{
  "arch": "poolformer",
  "model": "image classifier",
  "dataset": "cartoon faces",
  "train_examples": 101725,
  "image_size": 32,
  "crop_scale_min": 1,
  "horizontal_flip": false,
  "translate": 0.12,
  "color_jitter": 0.1,
  "targets": ["hair colour"],
  "num_classes": 12,
  "norm": "layernorm",
  "norm_position": "pre",
  "activation": "silu",
  "mlp_ratio": 2,
  "parallel_block": false,
  "inner_norm": false,
  "drop_path": 0.1,
  "patch_size": [2, 2],
  "depths": [4, 7, 4],
  "widths": [80, 160, 320],
  "loss": "cross_entropy",
  "init": "kaiming_normal",
  "residual_init": "none",
  "optimizer": "muon",
  "muon_scale": "original",
  "lr": 0.013,
  "momentum": 0.95,
  "nesterov": true,
  "orthogonalizer": "newton_schulz_5",
  "adamw_lr_other_params": 0.001,
  "ema_decay": 0.99,
  "steps": 9500,
  "batch_size": 384,
  "epochs": 35.9,
  "lr_schedule": "constant",
  "warmup_steps": 190,
  "weight_decay": 0.04,
  "adamw_weight_decay_other_params": 0
}
Rows from block 10 of a small image classifier, named by matrix and row number. Rows with one number belong to one neuron. Each number is 50 + 12 x the weight over its row's rms, rounded and kept within 0 to 99. All counts start at 0. After the name is the row's rms in percent of the matrix's.
Before each neuron's rows are labels from the 100 images, of 14848, where the neuron reaches its highest value: "strongest on" is what is common among them. Only what is clearly more common there than usual is listed. The data: cartoon faces.
# fc1: MLP up (model.blocks.10.mlp.fc1.weight, 320x160), inputs 80-159
# fc2: MLP down (model.blocks.10.mlp.fc2.weight, 160x320, transposed), outputs 80-159

strongest on: green hair; a mohawk
fc1.75 043:67 35 52 56 48 42 41 47 50 29 47 63 43 72 37 60 44 45 34 36 64 60 54 77 65 45 62 49 43 41 59 58 64 39 87 41 41 56 50 53 52 38 25 49 29 37 45 46 54 58 55 32 57 65 63 39 61 54 45 62 55 45 59 49 53 61 38 54 57 43 56 55 63 65 67 51 54 51 52 50
fc2.75 047:48 54 66 40 55 33 52 28 51 48 44 65 49 59 50 37 44 56 38 40 58 77 51 56 54 39 38 51 41 56 61 61 61 66 82 50 49 60 55 55 36 43 59 38 36 28 55 64 30 42 63 41 57 69 67 43 60 55 56 47 58 56 66 48 63 64 36 60 53 56 50 75 59 75 61 56 53 44 57 50

strongest on: brown hair
fc1.191 109:64 57 36 62 58 55 56 49 28 30 51 36 42 71 51 64 77 48 48 50 58 45 44 53 41 22 54 53 28 43 51 52 52 70 51 75 46 34 41 41 71 44 17 57 61 23 59 41 59 61 39 50 55 57 56 54 63 44 52 36 45 44 47 57 36 34 53 36 57 49 48 49 50 44 39 58 68 65 42 71
fc2.191 106:54 46 25 41 63 40 41 50 66 45 66 59 47 57 56 44 42 55 51 60 61 39 22 64 42 41 35 43 49 38 34 48 53 56 69 79 59 53 56 50 46 36 49 55 42 63 59 77 40 44 71 49 47 49 60 48 36 63 64 51 38 59 47 42 54 41 30 71 53 39 47 45 56 41 73 42 23 37 53 68

strongest on: brown hair; a mohawk
fc1.267 085:53 51 50 46 69 36 55 74 46 48 53 43 49 68 43 54 52 47 44 62 51 54 27 65 62 43 50 20 52 41 24 37 48 67 52 60 36 52 54 38 58 25 44 21 32 34 58 56 49 52 40 60 42 63 60 61 73 47 69 43 66 65 67 33 46 46 39 37 75 57 49 67 59 21 52 57 43 60 65 64
fc2.267 093:38 44 33 36 61 54 39 53 58 55 44 45 68 69 45 66 38 42 39 62 41 55 48 78 50 49 31 41 81 55 38 51 55 43 56 62 54 50 63 53 47 47 68 23 23 65 64 46 22 57 53 57 50 59 54 57 70 46 49 42 33 58 66 31 37 65 30 46 59 62 30 73 42 40 48 47 47 52 70 46

strongest on: green hair
fc1.178 042:58 22 36 46 47 24 50 57 48 17 59 58 66 40 23 52 55 47 40 38 50 42 57 44 64 74 54 43 50 36 57 57 70 48 68 43 53 46 38 50 50 53 07 48 51 56 57 64 33 45 48 62 60 59 35 29 48 49 55 49 47 52 79 43 61 60 54 64 33 40 56 56 64 60 61 40 60 44 50 44
fc2.178 052:53 39 35 50 50 28 75 49 52 32 75 59 60 31 23 37 56 41 41 38 38 70 59 32 52 59 33 53 38 53 61 62 80 52 65 39 48 58 41 50 46 50 27 31 34 43 58 68 34 44 50 57 57 46 48 46 60 61 49 34 45 50 60 46 75 55 60 55 47 59 57 72 47 70 59 42 60 51 43 61

strongest on: green hair
fc1.133 139:44 19 44 47 61 56 56 48 38 50 53 72 42 50 33 34 58 62 57 46 51 47 32 53 32 77 41 65 50 81 54 51 36 46 34 63 66 29 45 52 53 43 26 53 41 35 62 30 45 53 33 27 51 41 69 58 50 57 52 54 45 44 59 68 39 47 33 63 59 53 55 30 50 52 63 67 46 72 61 33
fc2.133 130:61 71 50 60 20 51 46 45 48 61 66 70 52 58 51 32 66 38 49 50 40 31 73 53 57 52 52 48 36 46 41 26 40 49 32 46 61 62 71 47 63 35 56 47 60 61 50 56 49 46 30 38 67 25 65 34 54 43 61 34 71 34 43 39 50 49 50 49 46 52 19 80 53 59 67 45 43 61 42 54

strongest on: brown hair; a mohawk
fc1.277 076:44 36 45 49 51 47 52 53 35 41 46 49 70 66 32 67 63 58 43 24 50 31 46 57 69 42 54 50 56 43 52 57 63 73 43 35 59 39 50 53 61 75 18 50 45 32 47 65 48 60 44 55 37 57 45 59 47 64 51 43 26 46 48 45 86 44 29 58 45 36 51 50 49 40 50 33 28 40 47 66
fc2.277 077:41 59 52 54 61 52 53 55 26 27 54 59 60 49 35 38 38 54 40 43 37 50 55 50 69 41 48 41 73 48 48 68 54 47 55 63 54 74 69 62 45 58 15 65 35 47 39 49 28 49 58 44 47 60 37 67 36 43 41 45 45 47 40 37 73 48 33 60 63 55 42 37 36 46 43 58 26 50 53 57

strongest on: yellow hair
fc1.102 129:45 57 56 58 48 48 58 72 39 43 77 31 66 51 45 75 42 29 50 56 26 70 46 30 43 46 61 46 51 71 36 24 39 53 53 34 56 52 44 75 51 61 38 48 38 73 37 69 55 45 49 47 59 55 55 42 63 46 38 77 57 52 38 63 62 55 67 54 29 53 55 37 42 44 46 51 45 39 56 49
fc2.102 131:67 37 68 56 54 42 57 42 55 36 71 47 48 48 39 37 33 61 48 39 45 71 54 32 79 41 57 52 56 49 64 37 51 53 58 42 55 57 43 35 44 56 61 50 62 57 39 53 58 46 53 41 31 44 52 49 59 32 62 35 41 52 50 43 36 39 66 56 32 36 37 37 55 56 78 45 66 41 46 30

strongest on: yellow hair
fc1.3 106:59 33 60 37 46 53 35 44 62 39 53 67 62 58 37 46 49 21 51 60 61 48 81 56 55 54 50 67 52 51 63 51 66 51 57 61 55 60 52 51 38 67 37 35 52 50 36 47 41 55 29 52 40 62 58 59 54 63 44 45 55 64 48 57 63 14 34 46 54 42 43 30 36 61 66 77 58 37 29 59
fc2.3 098:39 45 56 59 34 50 43 43 46 72 35 41 46 51 54 42 54 40 38 73 49 64 67 47 55 43 26 61 66 55 64 62 67 74 50 54 60 45 31 45 49 60 50 54 54 52 37 43 45 66 42 61 51 51 57 66 53 62 53 43 44 55 36 81 59 54 55 49 53 22 34 33 71 51 53 67 46 46 38 48

strongest on: green hair
fc1.238 145:54 40 55 37 25 32 54 35 79 60 55 46 58 65 58 53 43 58 61 51 49 39 39 55 61 52 49 36 47 30 41 54 62 54 53 54 57 43 52 50 25 59 54 35 38 46 59 66 41 44 58 57 37 79 62 33 42 39 59 51 53 68 51 44 51 43 43 59 60 26 61 50 70 57 66 52 22 54 45 61
fc2.238 139:49 28 60 48 58 54 62 39 66 38 60 24 45 45 64 19 52 62 55 48 60 29 39 46 43 55 57 58 59 43 48 62 49 51 28 32 60 62 64 45 44 41 49 50 62 42 51 49 33 45 61 72 35 63 59 57 43 50 47 40 37 48 56 34 35 48 24 47 52 65 58 62 59 49 60 59 49 42 29 42

strongest on: green hair; curly hair
fc1.139 057:49 57 47 50 59 44 44 53 43 27 33 34 57 34 26 63 27 47 41 47 50 42 60 71 61 60 40 51 34 27 40 31 53 44 74 66 47 44 53 48 52 68 24 43 40 66 37 62 27 41 50 49 58 50 56 22 47 61 50 53 60 52 56 58 50 60 58 69 62 37 73 69 42 44 30 33 49 54 41 47
fc2.139 062:50 48 73 55 52 61 73 29 46 44 67 53 51 39 24 61 42 49 43 35 55 61 58 55 59 70 50 40 11 26 51 22 40 42 68 68 56 44 44 39 40 56 49 47 27 39 43 68 36 45 60 72 56 44 71 42 72 59 51 30 46 36 63 47 69 57 38 61 56 47 47 59 28 51 22 42 41 39 40 47

strongest on: green hair; purple hair; a mohawk
fc1.232 094:58 59 31 72 62 44 47 55 48 34 44 64 33 51 42 61 63 46 52 38 55 44 56 53 42 71 50 52 62 64 33 52 72 61 51 31 45 59 49 83 40 61 49 52 52 66 60 32 42 57 30 34 49 42 35 57 49 45 52 52 55 56 42 46 66 24 38 60 55 61 56 49 57 51 33 57 47 67 54 41
fc2.232 092:78 51 52 68 34 36 55 40 43 44 57 54 40 65 48 59 45 38 25 36 40 48 36 49 53 50 28 42 60 51 53 53 48 35 74 48 43 60 59 50 55 53 44 51 64 42 52 46 32 64 46 59 30 54 50 57 45 62 62 52 73 39 62 33 40 30 44 85 61 59 33 63 50 63 39 56 52 58 38 65

strongest on: brown hair; crown
fc1.62 075:60 44 74 79 57 45 73 42 32 32 51 65 48 62 33 57 65 32 49 29 35 78 50 57 59 30 57 52 62 67 71 32 48 67 42 64 66 59 63 49 47 67 53 51 51 41 67 41 55 52 40 46 42 49 57 41 68 54 47 64 65 35 40 37 31 35 61 52 73 51 51 72 40 54 50 42 63 51 64 35
fc2.62 089:50 47 75 73 40 44 54 38 41 49 37 50 69 46 38 54 54 61 66 43 24 72 61 52 55 54 56 52 57 49 58 41 37 66 56 54 62 29 69 52 47 54 62 62 62 66 75 28 46 67 69 39 44 71 42 47 37 50 34 51 74 52 48 43 37 31 48 50 55 52 55 54 25 48 51 63 59 57 47 30

strongest on: brown hair; crown
fc1.209 099:63 46 63 66 48 53 38 63 65 51 53 56 26 57 35 42 61 39 35 38 57 63 60 09 61 54 58 55 68 80 51 57 51 49 55 52 49 46 52 54 61 64 46 45 45 30 58 64 55 46 27 55 41 46 31 45 56 25 70 56 55 39 56 42 41 20 55 73 54 51 55 31 40 42 46 52 59 48 68 43
fc2.209 104:49 49 63 66 36 48 43 52 70 51 58 40 57 35 39 58 50 57 42 39 47 49 61 32 43 60 46 50 41 43 40 63 56 29 55 62 27 45 40 38 53 41 64 48 60 69 49 50 58 45 53 61 46 61 52 60 38 38 57 49 58 58 33 61 58 31 55 53 42 36 40 40 34 30 67 59 42 78 38 38

strongest on: green hair
fc1.227 119:49 29 54 52 50 42 48 38 32 55 67 43 43 74 41 46 67 48 74 60 47 45 48 45 64 41 75 26 49 47 45 47 65 49 47 62 65 46 67 56 49 47 35 52 32 44 44 48 59 48 39 67 64 49 72 39 49 45 53 32 55 59 37 47 49 42 45 74 62 32 17 69 24 39 48 45 60 15 63 65
fc2.227 107:22 55 52 77 56 40 53 42 17 65 42 38 47 54 56 45 66 52 65 57 73 34 46 52 79 33 45 68 70 58 42 44 54 60 56 36 70 55 42 45 72 40 48 53 64 44 28 56 64 46 36 42 55 44 63 55 42 36 45 19 50 70 31 57 48 57 33 56 47 56 58 43 51 51 38 39 44 62 46 37

strongest on: yellow hair; spiky hair; a mohawk
fc1.107 074:79 42 48 55 53 42 51 45 21 34 38 50 41 46 58 76 65 33 71 60 43 56 49 39 51 47 74 50 49 43 51 45 71 65 58 53 49 59 50 51 35 52 55 43 50 37 44 43 53 55 41 51 46 36 63 46 77 61 40 68 49 58 48 47 39 54 65 58 57 37 53 62 51 31 53 45 60 58 41 72
fc2.107 073:84 09 49 41 49 39 40 24 46 53 56 58 24 58 70 56 53 47 64 45 69 34 64 28 56 44 51 35 65 33 45 44 63 52 38 29 53 79 54 50 31 31 46 44 40 24 46 44 40 64 54 57 67 43 58 54 72 56 27 41 54 39 50 47 27 40 62 49 53 56 38 52 46 52 39 47 60 50 44 41

strongest on: brown hair; long hair
fc1.95 125:63 60 44 45 52 56 58 40 69 51 52 43 70 56 57 66 63 24 39 54 68 41 55 51 38 41 44 54 38 73 83 52 48 54 42 41 34 46 43 56 41 69 27 56 50 35 43 49 55 48 38 52 63 44 63 82 47 39 55 34 41 51 62 41 55 23 38 65 49 59 46 51 33 71 54 18 53 43 42 30
fc2.95 108:32 40 47 46 74 61 42 68 41 76 52 50 56 64 67 49 58 54 41 62 31 46 59 42 49 40 31 70 66 54 67 46 55 43 43 55 46 74 47 13 48 51 73 67 27 52 50 50 48 50 44 42 53 11 49 54 34 62 41 43 44 42 33 50 47 65 65 45 60 42 31 40 74 47 52 43 71 60 52 67

strongest on: brown hair
fc1.246 091:58 74 29 59 46 49 60 42 39 28 45 33 51 55 36 49 38 65 56 32 51 63 50 74 45 78 58 46 58 55 73 69 74 51 45 54 64 42 41 38 50 59 28 47 64 07 42 63 62 57 57 44 60 60 38 41 63 65 24 44 51 41 53 61 47 43 69 67 63 61 43 59 37 53 45 43 43 56 30 61
fc2.246 090:75 54 57 52 56 42 61 54 44 45 61 48 57 20 35 39 40 46 61 44 41 46 26 56 70 63 51 67 52 67 69 55 47 39 36 70 62 53 56 53 46 48 50 73 50 47 59 64 58 40 40 60 40 68 43 46 30 68 21 50 45 61 53 32 37 44 55 58 69 28 50 60 48 56 46 48 19 56 65 69